{
  "train_examples": 195000,
  "expansion": 3,
  "am_softmax_margin": 0.1,
  "am_softmax_scale": 30,
  "momentum": 0.95,
  "nesterov": true,
  "lr_schedule": "cosine_restarts",
  "final_lr_fraction": 0.01
}
Rows from block 12 of a small image embedding model, named by matrix and row number. Rows with one number belong to one channel. Each number is 128 + 24 x the weight over its row's rms, rounded and kept within 0 to 255. All counts start at 0.
After each channel's rows are labels from the 100 images, of 14976, where the channel reaches its highest value: "strongest on" is what is common among them. Only what is clearly more common there than usual is listed. The data: drawings of small networks of dots and links. In brackets: how many of the 100.
# convs0: expand pointwise conv (model.blocks.12.convs.0.weight, 360x120x1x1), inputs 0-119
# convs1: depthwise 3x3 conv, stride 2 (model.blocks.12.convs.1.weight, 360x1x3x3, trained with AdamW), a 3x3 kernel
# convs2: project pointwise conv (model.blocks.12.convs.2.weight, 208x360x1x1, transposed), outputs 0-103

convs0.157 [142 157 160 186 100  86 144 142 145 155 136 135 152 136 116 106 118 133 129 141 117 105 101 119 149 111 149 142  97 142 121 105 137 161 137 113 147  84 109 152 145 106 161 171 121 136 117 136 114 149 146 109 174 144  93 161 106 147 163 100 109 134 121 154 132 143 155 149 115 138 127 100 153 108  92  92 126 123 127 149 151 107 114 145 116  96  95 150  89 176 159 130 110 179 177 135 154 137 174 133 143 116 122 116 137 119  84  84 119 149 122 127 152 155  89 138 134  85 134  95]
convs1.157 [158 153  95 146 152 122 149 124  94]
convs2.157 [123  89 129 144 140 106 117 117 135 115 160 117 119 157 124 105 127  99 155 128 103 182 159 125 131 116 112 122 154 155  76  76 157 123 127 130 111 105  83 150 132 157  82 108 127 110  71 116 145 108 102 163 109 168 150 116 116 129  90 113 118 132 109  98 128 129 118 123 123 133 141 108 127  96 109  55 130  97 152 120  92 125 127 161 135 123 146 140 106 141 153  92 102 132 106  96 127 145 159 158 110 110 109 132]
strongest on: laid out on a circle (96); star (83); nine dots (38)

convs0.240 [106  83 111 156 146  89  79 123 119  98 141 106 105 128 127 139 125 135 119 147 121 109 141 111 137 121 191 163 110 145  95 126  92 154  99  93 114 125 140 129 149 145 160 129 119 137 130  81 120 122 131 158  90 104 120 143 164 115 135 145  86 102 156 115 140 138 133 109 178 112 135 158 152 110 163 114 143 131 135 153  99 179 173  67 104 116 154 148 110 132 132 161 118 150 160 122 118 142 158 148 155 147 130 108 125 109 106 133  97 105 113  90 115 165  96 103 126 155 118 101]
convs1.240 [ 76 127 102 125 148 149 135 150 147]
convs2.240 [122 134 148 132 150 120 122 127  83 115 112 103 147 108 131  85 132 103 111 167 188 141 120 125 119 160 118  94  58 119 101 122 114 142 136 113 168 111  86 137 122 132 133 123 130 168 127 150 140  97 117 124 121  98 152 124 154 138 164 120 134 108 123  99 175 124 120 126 166 131 193 111 118  99 123 146 168 146 159  73 101  93 148 157 123  92 123 109 124 125 118  81  96 134 123 128 169 139 128  91 127 132  79 105]
strongest on: five dots (48); tree (35)

convs0.41 [ 89  95 141 175 102 101 137 104 105 112 124 146 136 142  92 110  77 118 141 126 135 113 122 118 149 152 153 105 132 141 165 117 129 118 121 133 101 126 119 150 130 115 173 169 113 120 163 151 123 128 130  91 164 132 138 111 151 155  69 156  93 156 151 158 132 132 118 104 183 125  84 132 141 127 132 134 156 108 121 123 136  89  90 121 115 138 146  92 123 156  89  97 143 139 146 148  83 125 124 108 164 158 115 121 137 164 142  95 136 114 118 114  96 164 136  85 167 128 166 100]
convs1.41 [130  90  95 143 110 143 141 160 104]
convs2.41 [158 139 165 103  93  97 127 117 142 101 152 131 149 149 128 140 118 119 124 112 149 157 146 146 116 109  91 125 158 143 137  75 137 121 149 119 120 101  98 105 107 123 129 111 165 106 113 150 137 103  94 118 230 141 126 184 151 120  99  98 144 140 143 134 142 109 116  92 150 124 124 140 125 134 148 129 121 136 105 149 119 174 115  87 152 106 121 110 134 137 105 147 144 136 124  92 123 153 102 112 110 111  98 108]
strongest on: laid out on a circle (97); star (69)

convs0.181 [128 175  59 145 116 106 119 169 141 173 178 161 134  64 161 126 110 147 109 150 110 147 112  97 113 134 114 126 154 124  99 126 142 116 100 132 123 119  97 139 159 121 155 155 157 129 103 143  87 128 138 146 115 155 131 131 121 127 159 147 137  90 116 110 181 116 151 144  99 137 123 137 106 144 132 151  70 129 119 139 145  99 121 120  53  87 131 160 142 145 134 118 180 131 132 129 165 106 162 132 146 111 131 133 120 143 114 143 120 133 107 143 113 127 118 114 120 164 155 129]
convs1.181 [105 122 115 117 108  86 138 106  89]
convs2.181 [129 139 110 143 120 119 161 131 117  79 120 129 102 101  91 141 113 123 137 134 150 120 115 153  95  96 162  96 133 109 134 185 101 126 110 135 143 160 114 118 132 157 111 123 168 107 122 140 139 121 117 143 182 130 131 149 162 108 106 104 140 145 106 147 122 143 149 148 114  94  79 136 146 105 129 174 134 105 137 125 147  98 151 135 106 166 114 128 137  80  79  89 156 184 161  72 130 152 102 124 128 116 142 130]
strongest on: wheel (32)

convs0.336 [128 114 115 144 155 126 119 134 145 140 136 146 106 132 133 110 118  93 151 126 126 108 127  86 153 133 126 155 124 132 157  93 158 129 118 147 126 152 117 127 115 159 136  99 140 176  98 116 148 160 102 122 121 110 113 143  93 128 107  93 104  71 132 132 159 109 157 119 104 146 101 180 101 125  93 136 135  97 165 167 105 133 154 138 122  88 104 114 126 101 141 127 118 123 147 146  89 110  70 167 124 126 160  70 173 130 100 100 151 121 101 135 194 137 153 127 130 168 145 114]
convs1.336 [116 127 156 118 169 162 143 160 134]
convs2.336 [119 106 112 166 137 120 127 117 120 176  80 121 112 124 132 127  87 122 146 120 159 115 107 120 127 126 112 121 140 156 128 131 162 148 111 108 120 112 118 143 179 149 119 111 149 126 157 142 139  89 161 118  86 119 147 164  85 106 156 105 116 138 122 138 167 143 149 196  87  94 142  95 108 159  87 186 117 141 141 142 128 136 148 100 137 147 127 113 183  62 137 127 111 127 127 108 123  86 113 122 108 121 103 140]
strongest on: star (100); laid out on a circle (75); nine dots (51)

convs0.112 [161 139 128 122 131 123  48  97 131 113 133 110 127 126 104  94 122 115 137 167 173 114 114 109  90 148  69 140 104 121 155 124 120 139 171 118  92 139 145  88 132  98  98 137 157 106  67  89 122 146 139 145 146 133 119 144 138 136 186  90 159 109  98 136 130 139 137 123 115 126  94  84 148 121 106 146 118  87 149 110 152 134 142 151 130 149 157 151 136 148 129 171 142 143 132 108 169 135 139 142 100 137 147 111 126  98 116 128 152 156 141 106 102 113 121 137 116 128 176 109]
convs1.112 [119  88 110 157 149 124 117 155 160]
convs2.112 [170 164 118  98  75 124 131  87 191 175 169 152 109 106 108 171 140 126 100 117 131 136 139 111 118 115 128 167 115 137 142 111 119 117 153  81 128 115 131 128 110 124 121 118 165 119 122 122 114 107 128 131  70 140 142  95 151 124 120 157 119 133 145 131  98 147 159 155 150 130 104 146 116  77 126  79 110 142 123 170 108 160 137 145 165 111 102  84  85 135 122 135 165 162  59 106 143 139 132 135 128 148  96 152]
strongest on: chain (29); tree (29)

convs0.13 [122 149 135 114 147 117 155 119 121  93 117 126 152 126 181 137 129 134 133 103 140 129 144 111 102 116 120 145 148 182 117 113 158 132 134 101 128 119 158  93 136 101 114 116 136 147 123 187 161 127 101 138 158 166 105 114  83 117 126 126 144 140 126 164 176 158 153 112 111 121 121 124 121 133 109 136 137 120 147 152 110 188 130 154 155 124 133 134 178 158 143 132 128  66 134 107  75 143  82  84 144 131 169 149 131 139 128 115 122  90 155 187 144 135 117 109 144 130 139  81]
convs1.13 [105 116 106 108  84 107 139 129  94]
convs2.13 [154 141 109 133 125 147 164 127 103 158 166 144 137 147 137 131 146 141 169 127 137 115 142  99 153 119  86 144 115 124 131 182 124 154 141 195 109 112 113 108 173 177  98 138 115  87 130 159 164 110 136  96 168 145 136  96 122 133 137 129 101 120 133 120 166 144 134 137  72 125 110 105 121 153 121 143 119 119 119 151 129 125 148 122 131 109 136 158 131 109 125 141 100 124 183 110 107 127 136 117 129 134 130 185]
strongest on: star (36); chain (28)

convs0.292 [145  82 128  75 146  97 152 152  75 111 177 133 118 110 143 135  87 116 103 126 122  90  86 123 130 122 107 152 122 104 165 134 119 127 121 106 101  84  88 156 121 124 103 151  61 130 127 163 116 152  82 128 150 121 115 128 144 177 109 141 142 155 132 177 141 144 150 137 134 138 161 134 145 119 104 162 112 109 149 143 104 113 141 124 120 132 122 124 122 113  91 128 151 118 123 141  75 118 127 137 150  93 154 135 101 151 112 101 155 111  67 158 146 108 141 116 112 129 111 126]
convs1.292 [139 122 142 120 121 105 112  85  83]
convs2.292 [140 170  87  87 173 132 152 172 122  79 147 201 150 111 136 142 110 152 119 127 149 151 147  83 172 156 154 114 102 118  68 114 120 139 116 162 130 131 114 125 141 144 159 176 141 117 129 142  92 105 170 124 138 144 144 150 133 132 151 112 111 104 137 115 152 124 103 147 147 126 117 104 130 121  94 122 119 153 205 139 102 139 137 143  87  99 165  95  99 135 163 129  91 146 125 156 106 117 131 107 108  87 125 123]
strongest on: star (63)

convs0.319 [152 141  97 133 150 112 120 111 107 130 149  91 120 113 147 140 153 159 153 126 191 142 148 152 186 119 150 100 139 139 114 115 147 129 158 114 138 158 139 122 153  94 155 144 136 153 145 118 106 133 148 169 145 147 127 129 106 129 102 105 148 115 103 125 158 118 151  91  85 105 106 148 123 155  70 130 129 137 134 132 114 147 137 137 150 116 153 155 181 127 148 124 127 143 134 148 119  89 133 141  95 142  79 112 116  94 118  95 146 136 157 137 165 134 214 135 176 133 115 121]
convs1.319 [ 99 105  95 108 121 102 104 101 111]
convs2.319 [153 135 113 130 115 160 150 160 106 116 136 142 114 122 108  86 120  95 165 118  82  59  98 107 157 104 145 134 128  92 107 179 155 118 115 125 110 133 105 106  93 172 159 130 103 113 130 116 116 127 108 114 154 187 107 130 111 145 165 130  71 124 137 177 117 150 137 127 124 117 119 127 147 141 118 130  98 136 131 104 134 161 159 154 106 107 106 130 117  77 123 153 151 121  97 102 115 118 119 161 166 140 123 118]
strongest on: chain (38); nine dots (38)

convs0.80 [127 143  93  90 107 125 135  81 115  58 154 127 137 113 152  85 142 147 114 154 139  68 142 115 126 120 101 171 115 109 111 109 145 112 139 112 115 155 135 132 166 168 102 116 151  84 132 121 117 121 114  92 108 118 144  99 121 183 130 120 124 120 180 139 109 142 135 162 122  90 101 147 147 123 145 135 108 142 135 120 112 136 160 119 158 114  94 146  95 158  89 157 139 131 109 115 158 146 122 127  96 154 120 141  98  98 133  68 120 137 103  93 100 136  98 142 126 117 146 114]
convs1.80 [142 148 120  89 145 147  86 122 152]
convs2.80 [125 149  91 127  87 148  41 130 149 118  98 127 147 125 168 118 145  87 104 113 147 123  86 145 125 107 133  98 143  97 115 105 118 154 123 137 143 117 107 109 125 131 117 142 136 138 131  72 116 104 106 112 142 110 109  95 120 102 146 148 125 105 127 115 135  67 121  98 139 132 151 146 114 130 146 131 141 139  94 134 119 153 123 114 128  97 107 143 135 117 127  77 156 163 131 120 109 135 172 135  86 139 104 119]
strongest on: laid out on a circle (77); two groups (56)

convs0.71 [151 128 130 156 139 122 149 113 136 147 113 162 127 148 143 138 171 115 132 162 122 140 148 124 108  96 180 132 116  95 108 101 132 134 153 143 165 184 157 179  74 118 132 150 134 149 128 160 123 162 112 143 172 144 106 177 103 184 174 114 138 154 139 119 158 113 114 109  94 124 116 123  79 101 135 122 126 135 133 144 107 169  80 144 127 157  89  94 114 165 125 156  76 136 130 121 118 128 156 122 140 129 119 102 132 146 110 164 117 144 136 109 149 143 125 120 152 105 129 126]
convs1.71 [106 111 144 100 112 164 145 160 149]
convs2.71 [119 131 103 140 116 132 132 159 109 146 121 125 140 147 138 140 167  99 145  71 167 131 133 102 143 123 137 161 136 141 112 149 130  97 159 119  98 108 127  94 160 178 142 116 118 118 125  73 127 118 127 139 113 126 133 114 132 122 125 148 132 133 115 144 145 116 119 139 147 194 176 118  86 148 151 127 137 102  84 186 103 133 162 108 147  85 125 108 151 156 111 131 134 130 141 106 116 128 134 104 123 124 150 133]
strongest on: star (71); nine dots (59); wheel (29)

convs0.314 [108 118 150 117 132 139 144 112 140 142  90 145 187 160 124 130 136 155 133  74 163 159 109 142  81 152 154 156  99 120 150 130 136 111 119 124  88 145 139 130  92 140 111 146 142 136 141 167 123  84 144 132 177 176 149 150 161 116 102 160 104 136 134 194 116 135 128 107 126 123 144 105 134 122 113 148 112 203 142 105 107 142  80 116 117 120 127 136 130 112 130 130 123  89 100 163 123 110 131 172 114 111 139 156 103 121 110 110  89  97 129 127 123 142 100 160 129 115 114 155]
convs1.314 [110 107 115 137 143 149  94 162 163]
convs2.314 [131 149 120 116 130 140 109  86 155 168 145 121 153 117  82 145 129  91 135 123 105 123 140 138 113 138 138  77 129  88 105 131 127 129 126 169 151 132 140 135  94 128 136 111 137 129  87 103 126 144 146 125  84 164 112 112 127 141 124 145 125 146 114 119 112 108  93 169 144 112 153 119 146 141 142 114 106 124 156 113 116 127 121 158  90 154  88 123 111 142 144 121 154 112 143 143 143 104 170 149 142 120 140 157]
strongest on: five dots (41); random links (37)

convs0.44 [110 130 138 114 102  90 151 130 143  94 138 163 133 109 162 133 134  96 128 131 156 159 169 127 148 137 170 142 139 148 120 138 134 138 105 127 119 114 116 122 117 129 149 112 131 150 114 179 115 137 109 129 145 140 100 137 147 116 135 156 141 163 199 136 161 141 115 112  82 135 112  61  90 131 115 128 143 110 138  98 127 171 116 115 128 105  88 133 132 166 179 145 111 117 193 118 100 125 153  83 177 132 124  92 161 132 109 120 136 144 120 148 159 150 121 123 137 102  88 107]
convs1.44 [105  84 132  94 118 133 140 142 162]
convs2.44 [111 107  87  91 139 130 117 165  91 166 125 107  86 111 137 116 143 140 143 166 118 102 113 116 123 100 107 123 167 143 107 124 146 121 138 127 118 103 124 156 102 135  97 156 142 185 167 125 154 100 141 144 146 141 135 168 142 162 141 115  87 143  90 127 144 123 144 158 138 141 133 136 127 122 128  90 118  98 106 107 144 148 128 136 123 128 160 128 149 113 175  98 142 129 110 130 135 153 168 115  98 125 168 122]
strongest on: laid out on a circle (89); star (86); nine dots (54)

convs0.198 [120 123 111 162 132 147 116 108 130  97 119 125 127 102 177 119 106  97 144 134 141 112 113 148 128 156 136 130  90 142 114 154 102 131  91  94 121 108 117 165  96 131 163 131 163 114 162 158 112  90  92 145 148 142 128 145 159 120 159 157 137 152 127 119 102 121  89 135 168 123 143 103 176  78 134 117 125 114  91 118  89  65 115 129  70 100 105 141 132 125 109 119 104 178 126 106 130 113 139 121 144 110 148 150 101 105 141 177 133 106 141 113 139 186 154 143 106 116 134 119]
convs1.198 [115 127 155 141 157 139 144 153  80]
convs2.198 [169 136 140 139 119 137 123 142 129 144 126 129 140 100 114 112 122 134 101 126 152  70 162 158  99 144 136 128 153 134  84 121 121  94 145 101 170 147  82 146  80 114 143 143 106 124 177 120 116 142 127 131 113 120 135  98 122 142 140  73 161 155 135  94 141 150 108 182 136 143 106 115 170 115 121 122 178 107 151 119 153 153 125  96 134 169  95 154 144 108 111 150 121 145 114 155 125 167 151  87 112  91 130 170]
strongest on: wheel (29)

convs0.230 [134 114 133 129  98 106 115 122 168 109 113 165 144  94 110 113 139 138 135  99 155 117  88 153 148  87 119 148 157 150 114 153 143 181 135 117 137 134 116  79  86 126 146 144 147 123 108 120 126 115  89  83 133 178  99 164 133 125 166  93  98 154 132 182 126  95 125 146 103 130 173 116 114 148 109 113 160 101 107 121 151 123 139 135 127 142 108 129 126 158 157 133 119 147 131 108 105 122 154 145 113 145 116 179 139 160 107 132 127 210 138 134 143 150  78 140 130 132 134 126]
convs1.230 [105 111 135 103  93 105 111  94 105]
convs2.230 [109 141 105 113 154 100 115 108 136 114 106 148 132 129 106  68 168 127 142 155 120 140 136 166 136 153 160 194 132  89 149 157 121 103 157 118 113 100 120 125 132 142 139 112 116 122 128 103 125 106 147 162 158  97 138 147 123 105 102 144 129  97 131 122 114 127 131 131 135  97 111 145 107 129 122  94 142 104 108 158 141  92 111 131 147 146 178 151  98 194 110 159 153  93 132 106 142 112 174 107 144 109 139 155]
strongest on: star (63)

convs0.295 [107 154 118 140 107 135 125 158 165 127 136  84 139 101 107 120 106 121 126 144  57 137 141 148 143 103 158 135 119  77 134 134 133 139 133  97  99 163 133 149 160 105 132 128  82  98 137 143 143 100 129 126 147 137 120 120 114 149 164 113 175 161 153 109 111 115  95 156 116  84 107 139 139 125 108 102 172 126 114 148 116 104 133 128 134 140 154 156 154  90 101  94 126  87 121 136 147 115  95 107 170 142 106 150 164 128 167  93 104 148 116 160 123 147 127 154 147  77  93 105]
convs1.295 [114 116 130 121 176 164 125 158 146]
convs2.295 [105  97 104 103 156 128 114 118 143 115 141 169 153 122 108 113 116 100 127 151 130 170 116 151  84  91 117 132 139 101 124 106 145 105 105 142 125 145 104  81 116  95 156 156 152 121 167 136 109  92 120 170 152 145 107 107 133  75 100 154 111 153 137 133 111 143 127 115  92 147  91 143  83 104 134 103 136 109 128 111  81 161 114 130 146  58 116 147 124 132 152 106 126 121 122 119 143 133 129  71 108 141 133 115]
strongest on: five dots (79)

convs0.171 [136  94 133 101  94 145  95 116 121 134 153 142 101  54 166 107 140 134 150 149 101 103 124 131 124  84 102 138  94 145 111 125 134 108 104 149 122 126 107 130 119  83 157  89 165 150 110  92 109 121 134 152  98 124 162  96 138 141 120 136 154 175 136 174 118 135 109  87 120 156 119 137 134 125 150 111 148 164  70 159 121 139 144 115 123 134 104 156 111 114 147 115 156 164 143 141 107 155 130 140 115  96  83 127 143  82 144 140 112 148 133 125 125 123 137 100  89 128 142  73]
convs1.171 [160 144 138 153 146 110 101  90 112]
convs2.171 [163 118 183 110 128 127 142 127 140 142 140 183 151 124 106 125 118 138 130 146 152 158 130 132 102 103 118 156 108  93 154 171 160 154  89 162 128 118 128  98 130 146 156 147 135 146  65 141 147  90 122 104 105 120  42 130 182 101 145 127 141 135 132 147 171 101 130 106 132 168  97 116 130 112 138 132 143 142 152 106 129 138 100 130 122  92 131 106 156 154 121 138 117 163 157 110 111 136 158 133 144 109 107  94]
strongest on: chain (47); nine dots (40)

convs0.143 [118 100 116 104 133 160 148 124 162 133 148 130 125 137 104 122 141 133 119 140 157 121 124  56 148 144 150 164 162 157 104 124 135 171 110 115 191 120 124 133 122 101 167 194 149 151  99 140 138 112 121 173 146 118 111 145 130 106 125 111 124  99 101 133  98 149 137 133 139 149 144  67 106 157 128 116 115 115 169 155 134 108 108 151 189  83 113 122 153 144 146 127 109  99 165 118 122 144 139 105 133 138 170 159 108  91 105 123 135 148 144 118 119 131 123 136 160 168 147 126]
convs1.143 [157 107 105 133 103 110 130 152  85]
convs2.143 [111 119 120  83 117 121 159 101 167 110 138 138 149 106 117 107 158 110 117  77 159 100 159 113 140  90 175 158 150 129 102 110 136 140 126 165 128 124 135 137 120 144 134 109  88 116 128 112 121 112 175 136 130  99  98 114 136  98 101 136 108  99 122 146 168 131 130 176 113 108 169 101 107 127 136 163 113  94 119 135 116 127 147 127 110 110 111 137 131 119 154 106 156 139  79  69 124  99 135 120 131 111  90 144]
strongest on: star (88)

convs0.121 [150 114 113 143 128 135  99 113  82 144 142 130  85 139 121 143 174 125 157 117 153  92 170 119 112 131 135 114 182 117 122 163  94 111 140 131 175 104 127 120 129 165 114 136 132 119 146  97 138  95 131  83 109  84 146 122 117  88 125 161 148 100 122 122  84 131 146 158 134 120 114 108 138 145 114 158 119 129 158 131 133  91 160 147 151 136 132 185 128 100  86 161 135 146  93 141 145 163 146 113 129 156 117 147 129 134 165 184 114 125 169  99 118  91  98 100 108 117 111 137]
convs1.121 [120 150 134 121 157 173 146 153 154]
convs2.121 [126 104 143 124 112 116 105 170 128 149 113 117 112 135 142 113 118 118 110 120 106  75 125 190 108 154  73 143 153 132 155 122 137 143 153 100 135 156 136 143 129 131 161 128  93 111 157  94 128 118 156 142 150 156  98 150 121 110 132 103 134 122 103 124 122 151  79 135 121 108 129 141 125 113 115 139 100 111 170 100  96 118 118 114 122 122 147 115 133  97 123  70 106 155 144 150 126 144 139  84 149 154 119 127]
strongest on: five dots (48); random links (29); tree (28)

convs0.178 [121 107 125  96 126 148  98 141 106 108 131 132 117 168 155 139 133 140 155 178 120 101 129 123 117  74  94 117 119 124 176 105  89  97 113  70 125 121 116 192 133 108 131 151 116 107 115 122 163  97 128 151 107  96 160 147 124  97 138 139  87  95 158 128 133  85 126 126 133 122 128  96 146 106 122 127 130 141  97 155 181 130 153 115 109 116 106 134 150 124 154 119 151 138 112 129  77  79 119 126 119 133 145 149 102 152 121 139 104 140 134 141 132 164 186 130 165  92 132 154]
convs1.178 [ 98 110  97 104 118 151 123 146 166]
convs2.178 [128 106 122 159 119  59 122  81 142 116 114 145 126 133 137  92 108 149 139 147 118 136 120 175 103  99  84  93 129 188 142 140 146 152 138 150 109 118 142 107 117 135 107 120 100 118 143 130 162 119 109 118 149 145 138  90 119 128 177  66  99 108 126 160 110 118 166 114 140 136 102 108 129  84  81 127  70 139 122 115 124 157 136 109 142  82  84  97 119  94 116 139 117 114 117 113  95  89 105 123 118 107  86 159]
strongest on: wheel (37)

convs0.262 [122 154 144 147 112 164 137 129 132 135 153 124  87 136 126 134 121 110 141 107 148 143 119 163 174 133  98 126 165 121 121 120  85  83 133 127 117 137 155 141 113 104 111 162 197 172 147 171 116 119 123 128 135 127 126 131 135 123 102 113 138  93  96 149  95 133 142 167 126 116  95 178 157 134 130 138 107 113 141  98 117  60 123 120 135 124 120 118 132 123  95 153  90 146 144 116  97 160 152 149 148  68 116 111 119 129 134 164 110 124 130  70 104  94 123 101 105 172 127 139]
convs1.262 [138 153 128 144 164 133 133  94  87]
convs2.262 [139 132 155 149 146 173 117 156 121  93 129  91 180  71 118 151 124 104 129 106 140 104 147 156 112 122 139 107 125 144 158  83 139 137 132 139 173 148 133 108 122 131 180 120 161  95 125 113 133 169 125 113 118 132 110 122 188 131 167 113  78 111 122 125 108 131 120  91 132 127 143 149 109 118 127 117  96 155 135 128 116 137 107  83 143 113 191 128 132 126 110 126 130  97 133 161 116 131 123 155 113 136 160 130]
strongest on: laid out on a circle (83); random links (68)

convs0.267 [149 179 126 120 128 122 111 109 111 169 102 110 142 121 129 130  79  98 149 170 134  96 120 122  95  99 140 108 127 127 119 108 170 129 159 127 153 136 110 142 121 113  90 113 104  95  97 133 159 134 113  95 130 156 112 142 137 121 113 115 130 122  89 193 176 158 125 126 140 113  87 122 126 115 154 114 113 134 146 146 120 106 115 131 121 111 136 160 134 142 166 122 130  88 144 115 128 129 140 157 164 108  92 130 150 110 158 127 129 196 106 128 138  52 170 146  83 114 123 129]
convs1.267 [127 125 133  94 104 155  82 151 130]
convs2.267 [161 117 119 131 149 139 134  93 112 148 127 124 115 101 139 142 118 113  87 110 126  94  89 148  96 119 174 130 123 131 151 146 123 123 126 124 145 133 108 143 131 122  84 119 129 167 113 118 115  76 116 105 140  97 134 127  89 131 135 124  87 108 149 146 133 121 132 121 123 145 129 125 140 137 101 164 126 160 123 158 114 171  95 154 180 128 113 152 112 122  83 155 139 102 105 102 154 114 109 141 140 134 114 187]
strongest on: laid out on a circle (80); five dots (51); tree (32)

convs0.93 [116 131 158  96 121 147 130 123 174 123 124 107 104 114 148 155 152 112  95 168 125 157 190 113  96 106 131 142  93 143 106 153 141 150 121 123  79 102  99  97 150 141 128 165 133 115 140 128 109 106 137 131 131 108 103 137 151 177 136 146  97 138 130 144 113 115 136 151 165 128 118 109 123 102 161 181 175 152 145 183  78 111 130 120 167 132 164 132 140  87 139 139  88 173 120 126 100 121 160 119 153 163 145 136 123 142 104 125 126 116 115 110 184 121 124 129 113 127  97 121]
convs1.93 [136 157 152 158 156 138 165 151 131]
convs2.93 [149 122  83 161 138  99 103  89 131 128  76 132 121 148 137  90 118 105 147 111 130 111 141 121 130 125 102 100 125 109 181 129 128 131 112 140 120 111  84 125 108 112 117 161 145 126 117  93 137 140 174 153 111 137 131 134 146 155 136 116 125 120  76 124 129 125 121 151 123 138  93 120  95 136 122 144 105 125 136  88 109 132 174 169 159 166  95 131 113 129 131 101 116 146 113 138 143 135  99 153  69 135 132 142]
strongest on: wheel (41); complete (29)

convs0.97 [112 127 139  84 111 125 108 155 109 123 145 125 122 105 106 118 102 130 118  89 141  96 133 149 119 138 150 145 128 148  87  76 116 141 125 120  93 152 110 120 165 119 145 132 184 123 161 146 170  99 153 127 139 103 135 144  97  91  98 129 115  49 114 132 110 196 109 122 104 142 104 162 144 127 110 130 120 161 171 107 124 153 179 113 162 167 119 152 128 139 157 118 121 120 131 130 132 122  93 118 109 125  93 143 135 134 129 113 122 105  95 164 135 157 108 112 159 134 115 169]
convs1.97 [135 126  93 105 146 113  81 144 146]
convs2.97 [116 134 161 133  87 166 124 155  94 160  67  87 127 157 136 171 155 144 157 114 121 122 152 120 131 174 127 107 120  90 132 131 150  77 190 132  98 131 137 123 154  64 132 146 130 125 102 161 137 145 169 121 150 137 119  86 132 103 126 127 127 130 133 118 107 110 137 142 135 115  96  62 129 138 137 125 134 109 129 107 140 140 159 144 138 171 134 131 122 156 143 161 138 122  63 175 124 136 177 148 120 100 120 155]
strongest on: five dots (51); loop (39); chain (32)

convs0.293 [116 133 166 105 135 152 107 107 134 133 102 125 138 116 108 148 102 140  87  76 100 185 113 130 147  87 127 168  86 134 110 162 152 111 109 109 148 109  95 142 118 141 148 128 119 140 156 119 138 107 142  86 126 145  97 117 137 131 137 113 200 121 179 113 128 124 143 128  77 130 136 128 137 160  90  97 167 133 152 167 168 155 106 153 164 171 140 146 128 118 101 130 119 107 122 141  66 152 128 120 133 158 139 152 138 138 166 137 128 115  96 122 117 121 153 147 119 113 107 119]
convs1.293 [166 148 100 112 111  98 116 102 111]
convs2.293 [128  89 131 136 133 146 149 123 160 126 135  98  88 142  90 142  93 107 174 125 144 176 106 140 131 106 175 152 120 126 144 143 102  96 167  87 114  69 159 140 143 129 108 104 112 173 145 128 108 126 117 123 116 133 127 127 134 121  98 108 156 141 132 122 139 139 117 119 128 166 152 132 109 128 140  99 148 165 182  99  83 172 155  97 121 175 136 145 100 115 150 116  86 160 172  82 122 140 135 133 137 149 128  94]
strongest on: wheel (38)

convs0.12 [142 149 130 120 129 143 113 132 134  94  95 139 111 115 116 130 134 128 159  82 128 120 137 119 119 111 132 125  92 160  82 123 117 150 159 127 136  99 112 139 123 137  96 145 130 166 160 175 173 149  94 134 191  92 145 136  89 107 141 138  70 104 118 129 119  85 161  85 153 147 131 112 138 123 136 170 122 113 149 154 146 150 156 137 138 153 143 119  98 114 118  83 112 133 115 118  64 114 147 126 120 123 136 161 162 156  91 119 121 177 136 132 173 121 132 136 106 149 144 163]
convs1.12 [ 91 127 115 100 102  97 117  97 116]
convs2.12 [133 132 125 117  81  77 146 121 170 108 111 142 137 110  81  99 119 148 132 133 107 163  79 166 135 145 150 100 134 102 136 163 158 105 184 104 118 132 138 148 108 143 163 153 106 153 134 127 155 141 110 102 136 106 139 169 119 154 145 177 121  95 125 130  98 143 101  58 142 121 137 125 100 133 160 121 147 137 133 188 128 153 134 133 168 114 118 142 110 132 114 112 126 133 131 140 128 121 149 117 144 146 145 117]
strongest on: chain (34); loop (27)

convs0.156 [ 69 104 132 127  99 163 133 114 135 114 110 140  98 120 132 148 104 104 125 111 137 108  99 143 109 133 139 124 111 137 126 161 128 121 134 130 147 112  91 150 116 167 142 111 128 105 119 116 143  79 153 128 132 154 164 138 177 122 139 121 139 125 109 173  89  96  98 134 164 111 122 129 124 131 156 156 135 121  84 137  96  93 125 107 113  99  89 107 158 121 146 136 139 108 113 129 123 135 117 180 127 121  79 147 102  97 135 144 221 127 106 139 158 171 141 111  80 112 140 147]
convs1.156 [138 152 136 139 171 161 143 156 147]
convs2.156 [118 131 146 154 138 105 127  78 172 185 144 111 117 113 154 148 117 155 131 138 194  94 130 131 131 109 115 167 128 132 157 121 101 118 102 117 144 122 134 106  90 151 154 128 150 137 145  97 145 143 158 129 174 148 109 155 123  89 109  90 146 126 158  87 123 112 161 140 179 142  97 152 186 139  99 149 124 145 130 112 143 155 139  94 167 113  77 132 136  86 124 155 135 109 135 114 155 102 132 155 158 143 175 124]
strongest on: wheel (30)